config = dict(
    translate=0.12,
    encoder_kernel_size=3,
    decoder_layers=7,
    decoder_norm_position='sandwich',
    decoder_activation='geglu',
    decoder_fused_qkv=False,
    decoder_bias='all',
    adamw_lr_other_params=0.0012,
    ema_decay=0.995,
    decay_fraction=0.2,
    adamw_weight_decay_other_params=0,
)
Rows from block 4 of the image encoder, named by matrix and row number. Rows with one number belong to one channel. Each number is 500 + 25 x the weight over its row's rms, rounded and kept within 0 to 999. All counts start at 0. Numbers have three digits each. After the name is the row's rms in percent of the matrix's.
# convs0: first 3x3 conv (encoder.blocks.4.convs.0.weight, 128x128x3x3), inputs 110-120, a 3x3 kernel for each
# convs1: second 3x3 conv (encoder.blocks.4.convs.1.weight, 128x128x3x3, transposed), outputs 110-120, a 3x3 kernel for each
convs0.5 097:474499552464507509476479531483540516510498456489505485483525495465532506533506449491484525476477545455495478501479521463505515482525560556520518442502569515500544498526518474487477518480482478542474487513569460531454497516537473494490528481514523512495507511484500534497525515536511475510491487529
convs1.5 105:525501475529497520508517482496539515532510503502547510496499537473488501490523539472464544500505505496471504521553488496534512523470459528506433495506530499489496526538491501512532486498536475466460464500534513496523537532465452480448498481428527506492488528560514508517497485529494439495479506491
convs0.6 112:471500457469522517499509468506525491493501494497519468506462541472527478520523527503518503485478523522504502499488492524532468519467547503482506447502504490487532493510520492516512506514500504475501497505538495499488505539526472490481482498514506507516485527467503501521486509548513485465483493521
convs1.6 104:516518506455458502504501485518531553501513520494505507484497557524539534522528479445510533475516510499530490509501485481504496500520489540497539481495488510496491499510514495498490520502504494502497457499509521510465559489467504516480468529535579511540496482532510505514469510525548509433499472487
convs0.7 105:480488461501497496553459529534515450536500467515495534515483523475513481486543484484522500476511489509507519493544474486514501549484492467509504504498508497513510535516444566461516464461534483482500506547504501519484540526461520468494513496520465535514517538471531497479478514478477492502481543506
convs1.7 100:487544500557544542500501480520501442463498498492473465510466499488457508513482507523556508508479458497496465477485484478451508485519489473495501512472535443491488517520494511523502494468471475443419472455445481447468474500485516538486515527499498472443466488418505455440522489455459494486497463529
convs0.8 106:505463498489494499439498463563545537531525525494534546567506522514503494534496510522531507522485506520511505504500526506511507559545482558543567539550523552546586494503533498529518491514534574544534532508514529500528529522527503504499509492548576527527547513518571511518532541594520507507516500559
convs1.8 086:491483489504508486513550508479533458501478520481501519487512534464498500553500482469467502499494510495486500523507499515500525428504481541483537496512500474497545527534467462521519536527533497517518475474494457490516488493490494486479559491515497470502524465543475538489482551484490468514480504502
convs0.9 091:506486523437525501475462485500533465484506563489488486497519493538480498527508511511494490547497534523465467478539523483531515497508496468492501498526500515529492478484531510546556493509462499521444549519495456513526501489481454469524545555480530508495507452539480519470481523494549542556451512498
convs1.9 099:490514486495504500480511508464520501486449504513503519515471542513483504492499489499504532528491483456496488523478560504466489482510484576508546461467478509489530521514510496491479508495509528497528506498538484460492441499532505475479507523478488487495519474482468505503471546500461471512530494514
convs0.10 099:492519457506452515461476527475487518493533491480525513485487493514498444518549506491501485462461489495485506459481496474510510499504514483504515496515490558539497517524528506470509501528499505510516504554471498503529482475506552506494502515460452500492520470458532501534499522505481508518483519520
convs1.10 100:535504497475504514446463523519521505472520482494521504494460511502516552514503535485477526492496485512494525483484506461500535508524515496508504502520514479545521458513503493498500544524493530510510483479527450505508478521482521511436480532500470475497492457520512493476450514528441519543501500465
convs0.11 110:492534508497469519498529478493512503520481519518508511493476519510522485475500529507510478468549490525500518538488471522484479517485466497482493488525476517506525529480547465527512504499507499481491525542469523475502480505494494490514483479521488504543536539467548478509496477522518511463498490505
convs1.11 103:505479502495521510505501479464481457481478469495483473488473488479489490484496481512554488514482480486487482493573463503491435485487561491520483497479503475490506523491489494508493465492503453475514443477465470490490496453516456507458511517503448427437431453464461489468531431500470518487533497496
convs0.12 103:489407489471490501508496509519488532494527477518471487497528447486513565488552470501550531486507454480526492487515507482536551546536441502461487488459525477535504504512483488497539452502479452507528513517490531501532524482499523457537460513491510483526489519521488515495465493529486523521531497499
convs1.12 096:527509509495510495508493482530502516514460485493516462470524505510500497488471507471499511509525504499491504464475461447516483511519445496508520479519498478484515500526501567539555500516542494515519493487464496473530483494461460531502505495556530482538511457463502468548556492458500469478506501510
convs0.13 109:526530471493462526489519555534515479507495500511515462463524489518494482478535503520469512536491468528520461506486540458506526506512507490487522515517488435494516494473486506531491439475482504482469499523479487499473477477484528465545470472577483528447536488489502485486470496499495528519459495531
convs1.13 107:496549523497517509501530479455475509507487479501517488510516547482452475472520486492469515487483482519508480496456475478503480538474464541526520462480507502489523498497531489496524507496507541458511520483518512458497537507482502462497541493482473504499486455462512513534493540488524515462486537490
convs0.14 102:485502478485517493507497516520475486524487507507491449509465540497485496502480503536481487515483518492473495512479476526487458525510494493495499500525509495467546490519513523518473499477505578456556539478519472476493489499502515508502524475537476476508519463516511476503486507482528496491489507479
convs1.14 101:440475514506479480493508491499510536485510500497527580506533470468459475509501499474502506518471462505507466548481526495487529503488505490493505482500486492498515520534551516505503470481485491508526473466477482478500493454487539510511473470525500533490490496512535558569469503539462519461526483497
convs0.15 084:495511452523511526429508536521493520522508526480443521500486476495508481514518535436498463467513497573490489540488504531479481485489528528512487518479473528493494522507489499513519537553490489452489498506501517528511483530501496484533605466500519523512472523509491501506507515500501537528501496514
convs1.15 091:547498503494524504500479490461483517489499455510549514476506521500504442494527475540497508489507546486485511480498495474477491478494489523543503456485518509497476513501493504511545536516560531497486459521539508478488458492444525519445515517427490477503452490480506520461489467495478519499525496489
convs0.16 094:493517481503503514479502522512486494483474498460494544487437501490501541535520537491452539528464481537532500480498502516526517493479470482505479531482494533514496474505495475494527494534483583471523489493490417488505513520536480486473540480472494496535459542474511513513510465459523523482438530515
convs1.16 097:508459507487507536525468488508522482478494527534481468500453503503502515473495473486448440515541537499468476521556512505486480538452531483506489508462481497519500517502506478489529486468499513511516491527489474493471456528528459468550504505482484449452488473433473474468498431522502535509496526511
convs0.17 079:468492478465514470483485478518530542524475493540515522481530486504487535530487539519498534485519519505529534522518494502525511509503491541540546522515521550534528532481482500494464530514549503503538505481481544501540486485513519503519523541530506496509529512513537479570537527495479490528559542571
convs1.17 083:490517475519484533540487512498512500538482501473525492508524509487531522514509454479468496495479487478497513496503462487511540505474420507511509506481489522494511477531499546510518497540507487525508446456468475510561469444475533496463484548538509502529504472493509525509479488504520477520496522476
convs0.18 081:451493474504482486497500494508527551494477457559506536503522587471522473501512464522463493530541520503478527507488465490485474509515530551466573523521551491477512509497459494564507542476476521461499508507476507540490473478499498527500490513517566526521527509504534520493542481495532523521579531520
convs1.18 088:495481508504506478529499526494491452510512499483503485489511510509511515519497532479554463488477486534510464516501502525532486499492485495535474530480502543512504531512514509481499525499516465477498487482506526511495516490503514492503463513552491479494478495491527488503513472505502525470511496497
convs0.19 100:505483524512492487487498470534460537454487509478486546438492479486521526507559493527490500469467524492508508545529508554506488467510489525501459546485503464462545524477553546491476479490506508502481474472511530508465458521500553492496514494489484444476491531497471527510521502509499476503525464484
convs1.19 108:511502478505507518549470532508518486485515506488517515521535486483540502548488495501518488520505470503490429509494470517492487484437505517473508487517488488537457509529478525539488536476462556517491524543506518540440511484513462482477499526520493506512474493491480499449527478512501550504510472471
convs0.20 102:473512514500489511510487484483480502541528463451529491483513474492518508475529510528499490489435482592464471518475487506505541497474484463473531495480458488566529495498515491495475503518499504526484513486477473585498496504500498508534464438455478466508490479489523508496510520486520512456498570539
convs1.20 108:518523486489487534529496478465500543515465515507542460539478486574517509482510491440513508503460520532509497533441513480485499499470455568480554513497470512505494474500551543476552507499504538497504490476520571494504458438487592467490505532444543561549461522467482470483466498496528488488574488494
convs0.21 097:463520487523501501484516514482508515525451473490462475522457541512466519521485513518506481520492504519497510485480495513465514478458515455498489468461522522517527495539539465497463468500504451474592518466512519509488472512507507467507531524504454495505529493504449497486501475501528496475531524493
convs1.21 101:535468523492504509496542476503533527512527554504504536481474465485521481545509499516531487479477489500522482515485484527478532545516503518495462500491519551509491554520527488516484505483495529530509471487501506476464562452532522519463491484550534538492509534554508495527475505500512545506481494496
convs0.22 100:522487489506540473464511514522559457432499579523429546522539486473472481526494495484472479477510498475454508478448503502505489532508483544493494546504519446485452509515490510451496515510530534483494481510530474467524524446456507533469519535494505516535475512506542483484525495469531465526546490492
convs1.22 103:505454477565510516507467501476522497510509535517486460486533515479497487483496525518466500484515503496483505515530519440472484487527533543540453486578520497468530534506455491497514521535509490546496480479510522454514569522448507502492523480500467483539474526453477494488493546489488514459482505527
convs0.37 107:499524492535460500475521485475501523472486501484484509481469514524512507493484471519478505520469491482514485469541496492493466492499534446476478477500517506500452479509538518436511499503510504516493509497496480460485488536537472465504492471496468481434489488501481503496517484470543529458471501504
convs1.37 104:503492503532500494484458525459518501509525478520520515557484495501513507508518487548471486523492514525499463491497492504502507517459536549517467527520509486512465490472533488466505518523484522489504486504521461465488466480530510481504515533486495505507500516536476510499447477483516484512526519520
convs0.38 114:489476519485539511483496489499460465484567525493441482495468507521501539500497466491514485486517493519488465517507528474458483543515506515535493512465500491535505467511476481510527518491492507531504549463503472507528478484487490528516485476483550491472501472522498490510473496486505507540527489477
convs1.38 100:508487516502515497537515471468503515498461538491496518494509511472487505468513505512507474455492487498469527481574500519498503463480473541498468463515489474501547484527530456509537451508508475478533511478475491486494479504463511509459536532494514475495529478488504498543533497489546500489508542490
convs0.39 102:558510457538477485474463492493493495528505527487476477509518491507500527497486528510518479515505512453489546525513512538507487488521515516477514509528463508486497504456544455513497490488474570462504516508518513497493492468439543502512451467500507493535526506508510473485531470464532527489500477503
convs1.39 106:501520541546524529478506530471524471522483539478501493488506490480468507530516475514463533474517505522497535496475518501515516540469513509484541515471500493477426505540511457563474501512548486485530526475547481438485510514539525439460517515521526461435537479477480454443526517465508515474505533492
convs0.40 102:482522515506509482496503493478472545484466550499474497452524556495509462516478470524522454454518451475572501471518512492494499511478480515474522549515468557515436501478507515492513492481478469506502490494534509470526461488472466522503487523472521513544543456502473523459475477519486466544506501527
convs1.40 101:478487458461472498495468489515481502466504500527519525483490500460510483479504515528479534463487500501476516430518472461507535501541500453486481485509462552527501500514516478501499463505502504502502478512482514489515533500474496517517529466482492513509505529497534517514521471485503509476476516508
convs0.41 118:505487474496464524496482492503467469470501521464470494535477542471456479501494503477491527492438467527508520525471476530510459455493518475515498493455511496462483498472487485481473475491467492526486470475483496472473488508519522463484483538488512501514523496482484494450501467466454516518508480456
convs1.41 107:481503520514493507506475514510519502495552502525531534506479536491484493462482509457537474455488555552478495495490495502517530486502504501487493469497522508487457491501507516483499488475482467482454495511497491533493443483515465487483548488469524471527484466464493480497530515506492546515492514541
convs0.42 089:479540495499492427495510488481512472502532525478462499432542535530531483531513468500500579503500497532513480487510491496486534485499527476523565512463483495501524503510498496508496506470524485507545472515557539510487527514509491498534489503471485507549512503522499503504493514502508501502538526486
convs1.42 092:501468520502524534522537509452493464496495490447467539505523548524488470499510533538502467499526490494482476481507508488547541548500488512497496478499565482488515556503511515516492510496475530545507507478497467491459494558510449525498453483518492446472506474463487491481525508481509516487487511541
convs0.43 114:496493512493503480520507504483504550478478504451549503481517431504483485555489530482526487511475496514539536486480492516502471466537495443513449512504507523511519514506488541458481527492471505507521496508490473502492483516493444455497489483487489517517498487480500498526479477516532485536503524476
convs1.43 108:554508518489476498499527484494490469491489510508490499497489480467511505474509495460460554494465492522527467462547493463501535530496506465500474452528472484501521475511541477484498508501487519583502478516514454459468458492456484514449481513501482499480493469479458477478529463552529448508532480473
convs0.44 100:461525500557458443490481558532483474446538506491477494488515539524519460487513492505548496443505485494545512531517466486507511533501503457503503513517495481509494553508438463506486489446526465529540519534495504468454499512465484488493470458524466481521515502509513488471513485534445537485567493504
convs1.44 095:483514506491504512532507528534471500526517487442492539522510497510473455473504519506484446510486530498455489476496518467499528475491475518510472464504546504514524531545491530515539534510504519519515502481483492507523517506508462532478497502525504507529484475490510528528485512469519469506507499494
convs0.45 098:500496523481473469525494522465520500498508489482503519484527493520493494462504510496511477492489506485511486459549506478501484526504492462521493491514505482455515451518514466495528559432528492520468502539533462476523493516563499460486531449517476487496484500485488525521515507509486474520510521533
convs1.45 099:497483500516501501515486473463526513504495486502489492512484479542505497571516493505448494521522455507531567491490499520504490475529476541490443556524522472520541490493509499455519513529537521502480536505455514488498468493517503508509474471493524504531471498492492498513518474505509503522487525497
convs0.46 109:468548540504532478496474510481521487484486508466475469467537448505528476481554462490482493490479528532488494510518506471470485479539548482524492528535483467465522475522492519480544447485496485490499557530478465479508494478511480488515515512460488501488518456511481527523496484503506471491491491502
convs1.46 103:510483517534481519491483509526502518561513521546532523494474513474476523501487488538472510468469506497490470498492480521494481513455493529505497470504481477514554478514509444530511449482486514491523522455523503513478479478478512507444514542456517520475504517506454527499502513504527504515513488496
convs0.47 086:496477490537494490542484498512519474463502495532510504533456539519505496493506512484482498507469529500528521503494557541517456513540486526508485557467534467504512468481510524483534505468478538481480548443531468528519494502519498458505527544468529510519507491484515484506522530487494526484518514515
convs1.47 087:499510499505492532513459491494513496499512545483490539463454486522495494542514492456473497485518502521493496476446496541469531496488498466457500537500514480469505536490553483545500470509514445521533534477508522485491484460506455512495494510546483496495533534486487480546510502503491495524497464494
convs0.48 102:518503499516455517511519482495491517534475461494515493485484502503501529506511498510525490473470519491507500493527507489491525497506448426538498447534487501522523493478527515546473486506466489508490509476497473512540533474489505503479502463476515511511508491525488503443475478503518552535480457484
convs1.48 099:510507536493487492478484439490543506481509495445507527503498517495523483494512522490477501519488496518523508514487489506510501504504493496493496500503539484490504495516497493490513528490499470511466526494496470473547533504482541508501500493494496479543464445464471496502504485514508485476485527446
convs0.49 101:458500494528523506499526468478506503506508509480529461542472477466486468499544519493494453507496486510514531500480454466494553523503508511472539496466471517523538521465485489529476440520477505475481507526484508451513504515520508538489522502543469483478556460524473525539505484472521512507491514511
convs1.49 100:503519514490512497488502530491467486498498490437494517491510535494503453495495528519496443495570481498498498494476500443540510509515458476476485502515476525525511513514504470491494491482506487461478500466548488538507480503501505465512491491493468492510486487490558532514468531457483497500481544524
convs0.50 116:509494475487517513477494489452511444509548562462517486490528456532488491506476543524474463510489490478490474487504489508503522532498515481480487533500488520485496496485484450531492489503532494503521514475498511449522499476477487549500463519485481515493487497487488481493525496518498484464527483503
convs1.50 097:487500525534531542515492516475517515520506476511518478474478534469470486492486487478513522484484491489507505478494475525487518497511511522563516509508521496492516474498497478529528453473477451504535458449509497462471530479471560511501489488474536512463487474504473538478495463474494543519540510507
convs0.51 108:469513475486483503476492494483494479513468503522505456457533578513450515478524472480521525492500467500492504499456490457485497512503486485486494424509526519505484534481489486521515445484524501490546565479510509495413530492511516486496471537510498509541486482501531501493515476513516511449518501481
convs1.51 106:468486460490511516534534526467481522465502479471451471502529489536510504503495459517469479529484485538540454460522487492503507495519546542542501478534479499502504482508517505479493496480489509493518455488463494506505514463511519512490501468527498521542498481492509487523451523475486489459525543504
convs0.52 098:517511484520470467532534491477448481493487480506541506515500492515501517518502503509485468490501492523512477459505498512489494469499498559466515479502479496487504465492462524487510472487469521464515484475497545506516477499478463454453571466497514560477494514517511465506492509503525465514500540498
convs1.52 095:491486484456523520456504514474511488495493494500495520487510564514494522532474506496492559464479492502526503482488511494519551500534499499499462488506492493525481469550522500508541497488528520491531482472473548480511526487483507497488534487517523465502512502499411451491490491564487491465501515496
convs0.53 085:511479508511518484502515486533459445519506513523469508530493492505473510502507523482507496512494497497511542555492518513488486519500543501528457549556480530495487482505439530522491478509435564491475485507494489521541448498505527510530525511479547521495474506499499494492533501504498510520517533553
convs1.53 086:470496506518521530487503496498557513512489491505509483460524503528500481535508475493446503520542491518502566426537494500524506482503475482533486529496469457532511523538504488521509520513485490515486497482503473508508469484453495551488533510484480504535493483486526523452483501522538497469490516421
convs0.54 109:530465533515461496512451484459467525548505492446518489492514561491530454458536487507484476495480532509497474536412479496513477509462531500551490483515506483448554548465498501506508486488505508501520471487483519501533503453466496509585491442512530498512528459534461544466497484522470535446491502496
convs1.54 102:457467508505467517518473465501508509525502487546545518534551466477485484472453465456496511475458458559530447544481507489491497498509476493495519505496465499521485511493546496496472527475465495469470471453494484548509515469456542482492508518485527549482462507501560536501486493474532500489518514504
convs0.55 077:517539536517515475499507537520478538486488515525504519502540513558496521493488487536484528489501494521544478504515537518513498538528543538546504456511507544533478476519516510515490493493514536553501542505545507497510508500515528509466498483497496514500537486491527465482528507519530502539493510518
convs1.55 087:502496506488530488510506478465509466468483505510521511503475496502495484486503526499470478530527512487513470508502505512484514482492505523443532487513505502464482526494521513520509511542502512543495464518504470485463523524449520478458516495491466467449485487512483465437509530488513512516557506455
convs0.56 108:498509537486500479511503525489486576496528451447463498497470503465516506550523479472508519495536495485480487481535476493517505516469490489500438471477504482515532478524501497457466472480487524505488539503531474517485510519540483451477522458496528491512465509514505523540507456511521482498526494463
convs1.56 102:504481491492489502517498518499501498522514504530513504504514503508482490496514509483476479468486504517499465474495461488504447530458469503479498487530511502489520490505487473464520458477497469455489480471491495457472511513495500535480496492460504513545474527507481491540492481521522508477497466513
convs0.57 100:506450530504463504526560504484511506529504519515486550493506479526525476506499527492468467452538530555483536460462503529503497517522543455508491499533447560474489531464569492493502477500468508550486493460506556520523527476491467453562535508495522485469533489499467503507476504491481500514531514503
convs1.57 097:512526525461503513516482496494486501498518462469480496478534511484493471474505506462530481468504576505508531562455485558468534458501486512519480443482503486509496484531517499531489514541499493488504470502522495494507494470480524556513555531506479524547452500488478502486480518504516532466493551486
convs0.58 108:490521463502493477485490470494511500517519465481487471465464575507521529472483503538517503518493525471465503476538462489507467497510476496454527483482502478504512495509503497513474515492508480488513498495533474521501515540494481503488520487497454486529459518507477521519455506488535497483525479457
convs1.58 104:503480519481475529498465491505497529487469511539482487505503543535467470482486515479521517510511483499531566465475501511465541477535522496543548502502502471488521477484518447494509483484491503492556491482488511478477521456502474511512472478496552539544530493520525514506523509470503518511485485488
convs0.59 115:512475520503475500477509505531474481456499511521483509485518470496538520505489500486557469528504460473545507550490470522510488489482486463512513473492491519495451501519477462473486551479470462554520469534500457525531513482501488507501463532483468460494492528503458514485517506514521489517506474488
convs1.59 099:475498487485494482518480470481505540502498470548497446514500499499491457437523509497507486503481491481457521493528507512508498487524521521533481483461528513513494502559520450509532502448505464472457443501451472509487472485423492523501468481464503513484484516507507512483462489495529506505523488491
convs0.60 109:494524506476518483505483491432537500476501557497498508537465472520483542519507480477502505535473490494492524449533520441541503496521497483457539520485523466492507537491493542467579473504505441489509558475484494533528485488506478494512490449523490512475515528525500503469465544488495513458485539468
convs1.60 099:512521516561523496474473503530540484479488498535470499460455500483465486474511528506501524486490501494483486537449519466503567546550517507485486504508546539535533521540480491472527461466447485467541463463446485520505482477484502505498474507534489481491497506505511483511465481522495525507483473512
convs0.61 081:513506533479551507490526488524529541471526514507507482537510557487525490479537516460483515517524536528517535519538511519540520538524485468530509523505500515484523480531471507491479484515518497517492477501494518554510565482486454487498470532523496514470471516515549505511523505531503467498515547512
convs1.61 084:485485520518512515470502480487502474493511457503522518465507542502493516505477506478488489466517493487540534527540487476481532482493497499493536481485494515514516505544487522538501512485538520499483475465506514494518494483536500524484562526501479480475482493523474494456518531491533522526488495505
convs0.62 112:530484511494482505524505521535480463484507503491507478522506524496485459516466521500505452500499499510507484500545496490487456483479516478474508499491537507476432491487437527507513490486464509462480490505533473519502488439519541482541483517484504533518457470485546516481479529469473469530493525494
convs1.62 106:519493512527505496557458504537514535549506523514492490493511527486490492490454512483521522497470500519495453450485520457501496495480476509495465518504493445523535472510517498502528477520487466493464526461522513473487493517460469524465506523453514500507505505522503505521533489505547481533529541462
convs0.63 080:522498544520513527502500513522501509529505507530489539538507488478504524515511481511521557505486476489488525548508527510531533533519502525516507514513530484473524501504519503508500471522535499452538517518474577521518481462493504530525530479490476511483487526517527498554512535531483530545514504487
convs1.63 086:509525494497506492460510496472471456526525493499506506491469526481463522549478474508494503553483515527489513491455514489546546512496479442519499524504544489440472500515507545493549492532495544493465492496482441496544503510532485489448512547523464430462490502508499505494518508499486506542505479477
convs0.64 090:522407553503407588545487543502501514474503528455524496491506525517544472498486515477538503489500474472510501529488493484506497469524513510518511505517472473500544493464462504508494477498518495541528491473480494488491546486498495467489496516470548494494520510498519485482482506476473510465543501510
convs1.64 091:425453508507474497475512483528519516499495536513519535488477521550492448531527510448475515514496514487498493525443513531502538488463508528484551492490462534526542496506575535526499547539533539527527537505487485475521501447509575517478491498548529574534506496493527499562487519444546500532490474497
convs0.65 100:506520536479501499486496486488509510463517553546463531518468491466521530555488489505530524472537517447497512504489486520476470527530471506502462498473491493492523506512489497492532468470450437529448545500563495424528567565537465458517462498457441520465488518506545441514517516504514494538482465461
convs1.65 103:533495494468497520540483469530538536509490535513492519508506519500522477482505491501475456479559459468468471480520494485472460479510490513513432454512495497455513519533504484564490491533514498545528534530541505493533506497498478560518517473530540530480509499495516524488503492523527449511494509420
convs0.66 094:493508530510516499518494502514492502505490503501494487582540507485496446504511490457514472505501514437498473476469498454501501467511481510498498517533500536498531499468497490474487500531461565534491515506524526522436483465462524505490575507472520492545527499495551476471511515459476484506497486475
convs1.66 101:493507498498518514491522515478467518526495502503511480478529507487512472456512509498481500520506465479505539518513486452500475518517504580529507544510524581500501505479474548512512528507498486484512436493516439540510578496560519532511490499450514483548484495520525506527490483518463525493510548470
convs0.67 095:478464538496508492488514489487503513522505517514501482554446562516486523465567429500484457478518540450482455479507512518508484507498518541511507498456473514499525494560507507489472513452518485500487521492500450521512507517516483535517519441553499431458463508502500482509500474483507511521527486508
convs1.67 099:514514519478522518533502492537514492488533500506548516502505514554486504521477496525496464533504488507463479469538476462473497511477497529501501467477524532487505507505496532507497542523506505546538516531487548485464524495548538564477490516505526515494507532487574516446510497495504493484530490508
convs0.68 094:457504534551531481465484505510536519488516489474519504494522492511473516483509510499497450508504506467526490551515467488490460479505476470499481498509497460495495435485470535508543522467480535505487477507488521493505457522481485533512466452522493454491502517490515520494497469434531524483483492495
convs1.68 097:487510483490511471503520506504466498518518524498505480481476434487484479508520487499477479492478488503491517492514475520468462504473541452535505520496539508432454471479500503502492470518489474483523482531470405531460487550523495522544515500543502485514503500432526480471488517471505459452489533512
convs0.69 110:543481502461467454514525487535529510469462512509520494486502511547445539462518486489474530533467472513492478490483546550479463497480477468497485529538469521469464496475510476531497485527480509516532431503543552511513474509488493497479520487466475494517479530507522487526520519497535452510523500482
convs1.69 104:473472482527506490501522490476507527507494492476502455511475529517522523475510488542452502497509514501498471483479455513519489516490495532459513541535534474496453518469484446471548477490506490449538478499498470516489541537500520542505500428491467510526515500520486480467441488530510483560530495475
convs0.70 110:509482512481480442488517484480464564506456495541517478493500516472501485460491493475507522489500517541483531473480482479476495453446444502477540499488481486441488476487448457496485491452508471527502484498477467487499452486461475472500529484473454490511449517495418496503465478497493506501484485453
convs1.70 115:496494502514496533502508518493476492523529478457503531519493500494506493492458493519523460468527537496506525465544518532474487487516508467505579500543512488525529496539519509523511507497529549510525505519521517511524480507589486500546469456535553525530528502480554519496532445501516449505493490535
convs0.71 111:499519503506525475488488503470552468479483520512449541476490520489506447526487522531466483541514461472520446516484480502469527495465523510479486480533508470538503516488476472485483474512471492494497499525495446447561519480465499466474493493462490470509518481502486485492489481521491527508483474527
convs1.71 107:472506502514462479521553524491504571493492532507489462537515494500498505533494554498501523512530552485493532537484531486496493511502430541494477548505519492495480501507494525508543543518567503541496568567530510509501540486503451463486505501500515494506528489555488510566535508499496499488465531488
convs0.72 103:523516497498500472495518517491498512500495497509510476535513480481494454453515543462476506519479506525532538452489466497523521502515500499503460502522508454453513513476553479516529458481492471521562474475487488478526498486486517512503489486506458557460533483470524478549483503470495487508488509526
convs1.72 100:543485530475521456515478470526528498471525514477485494482481509480471509476494477509503503510513501533480519471481506491521475482484475482508522520535520456490514471465474519487523509489488521484545457533505431525477470473499460504487499548534513501513491487506471492515486526512509496490503442496
convs0.73 090:470504493443516475526541574469503490515503458491599540499517537488502470512528470499500520476488484506535470541492478503533506525539482533448486476514533523502441513502454495501487496526531542514531464492469528468504568492477468491483495510559492490491479507508541487499511505488537507461498505512
convs1.73 093:482542502502488497523533497513483498519522534422514477484516460526514548517484526520475474530516474539516485538483423477491477527490548514482533462507486489498498474516473454501517503508514478462555526489494505535439503503466570509519518469471476497526489486502497506483523537448524510501462513510
convs0.74 099:516488521477502525501489550523473524534476477518507498507519573485474521521510522491497575503502498495513492506485500517452490503438479563471507514504472553502541479468511486483518528487511529515501523507508494479450498528524499464511526499483511539535488493519490490522478468508484495471475489494
convs1.74 107:497493462496506515476499536476509460484534505479502491487513492505541503487470499532487484514486502531487455500531500506532465501495521460496526486456538496523482517484459553492516478515500483540464492487475477507509446540584444576543474486498456539460475492480515531442477488495488433517509530500
convs0.75 105:510495482523520482500504505427536504498503529474506486516474489526516532544458456467468523488503523524482485593522521502502479513468462503464503501469499499500511510472511517492477437488479519486531540517488495460473483484521477475465508475474458489487511476508541490525557544508513512509461490454
convs1.75 107:486502513489488493478514474528507481527518457527518490435490496507461486449481474515497521516494489530473498507494468495500476542509532522543549476504492519484517553528559468552496498558487473509549515501527506468462446541555444464502466459470551489480534491483535518493459532473461519517505478514
convs0.76 099:543567455434420500483526501446491518495538508466527478494461523488519528507522511514533504509471514452489497526470529510513512513492543508456522478486491501480503476454520514502492486492459485509514468490478505514506561455498471486465487519511514477488499493504509567505490466516461511520502507484
convs1.76 099:529460487502479486534496451537507495498508499458479525462472483507464484494456487504486513487500510507457463452420536485478463509479414489489487480462555485482502493506521533511515537502522516469519510474555493515514528503516498493520492534512503475499485524506477480518519528495470506514505453485
convs0.77 094:471521498491539493499486473495505494517484492454530471534482498530513554471514482438490504487474530542522496559507518521496483514489517456487474545528525532475502511478488510476473493517473498496515501515502541502536525482501481473502541522507492501464520496482486487482458499492511481507510532522
convs1.77 099:484488508524521511481497499480499526533483496485506461497493472498486509492508508473529541486470540561491504507512523512508484492490492513540509533510512509482500520571533458512532500447560486503509491462484494530483499507441526480465502544480531505525534538535501501493455506487503485505488533495
convs0.78 093:479500568488532473515476495559531474522504455445483541506505497500519500499497516496521519479502514524484548492537481490515483525526499507514504464521541469519495480510479511478485445490562519501482488522513503513495511450518534502482466479492533463480474541508450548492512542512456507504504533477
convs1.78 093:526496494512504536491479491500474516506506528513484510517502521485491476522503511492530509498494524511506518525476520515512515520517494490478454491540549494456455495519493513499525490488481481528473505490491545533518542496505476475506506519545465516515465520507468460502491469534504490534474467475
convs0.79 078:503474527506515518537516490515494496510543485554492453532483543514490526548505540490507514494506527532478511547543553511514521522497520529474496511516494503510518511477506520490558490487511492490486519521497546534536539492531502510528495511572525478525495505480505518509479520483535503523498524539
convs1.79 086:509479501509523489482488511528534465503467522500497530492465510505478483496531492500486470485498507537462519441519491519512493469453518490507453517473490498492525523544500461515507467537521514482490505499515496421511432479548507487484486545512467441481472510488465484507510480520500535457503478547
convs0.80 078:541529494511492480519521494495476530510472547532508544560510509482489518526530525534508511522519505496501563499518536556478505537512490508510470486504506505502532510516523491516492519536472475534462544508542507483519514500542500461491519535511461485509498485528509524499537525486495508520518485495
convs1.80 084:501501507534520497492502454472541487493470523479527490485498446495493485571482442475461515546457472464528494516470510509479494470478495518505477488509469489508455530482506512550463499493506486553494523488491460493507475493511513537498459493509426502465500475486478501454521546500511487511558489450
convs0.81 092:478487515521476479510484466460453532497461503508515483487528465546535477468510494473541482466485521458500473571504517477488535458474514456476503487473528492551486512511518540513497524498475533502512479507499498511520466476484499515442476534467473489508539490498551471466500504476520465522533491498
convs1.81 088:524501480502477485464478498508480489483478523492490517489556484528524510575500483481537528514535528525502516510554488518487509488459464514482503524487481513518485511493528518494500562483491541528474554514518494527504514469529566481490554522497485549541501515497511494496534518491509505467479512449
convs0.82 106:466510468493519505506464535477456474530475529497493492455526513529524501494471543468531483508475493506509506491484545473529499474528516436481538521482514457460557496465456521499505467498521462527473510474477519519474475467467513532501455467491524473501535539475512479496448494468515522531468506462
convs1.82 107:511526536486491468491501452512529516512503504529494506461492514465470477485519488507445530516492497504482479489479498502501517496501471495518500450484487511497510462498520493518517512518511461437472482525521558502528508460526559483539470486503499480482467511483505532541503523544541438535510502491
convs0.83 097:529490473489493467549460516542526504503472547538482464525468523512527511468471535478510528494500516445477498421497508490475514449529470457493503500488526469491483568519504536488501499495488513477530509509516458469501549536488467470487496452490437531490456532492476551492484469478486475550459514485
convs1.83 100:496549544537521517498465504535503477487483458491485486463523517480492494476495475491522504484503538472517513452493562480494480466503505509478517515480492494531503497490480495518461484461486488521482482479513499466517505519510552506513497472503536470519490497498497462447523476488514505453495460545
convs0.84 101:512529486515529501463468473477515487509494455443525528524488502543474527545479512488480495498503509482524487516507498462537524486478539491533521494534514545503488468516475480512473498512508514512527553495506473515512499472492494482491501517512517528507514463512480497477551466543507508444475486530
convs1.84 102:493468482531476500512469511479544501486496515521469499493493508521482495492503486484464519493510488523499522515522490486525501476521484497520581517488499531473459502506526518467523504500505518472520492472521489518492507512498466513507530472497466480537495460503505493526515491534510476500534487507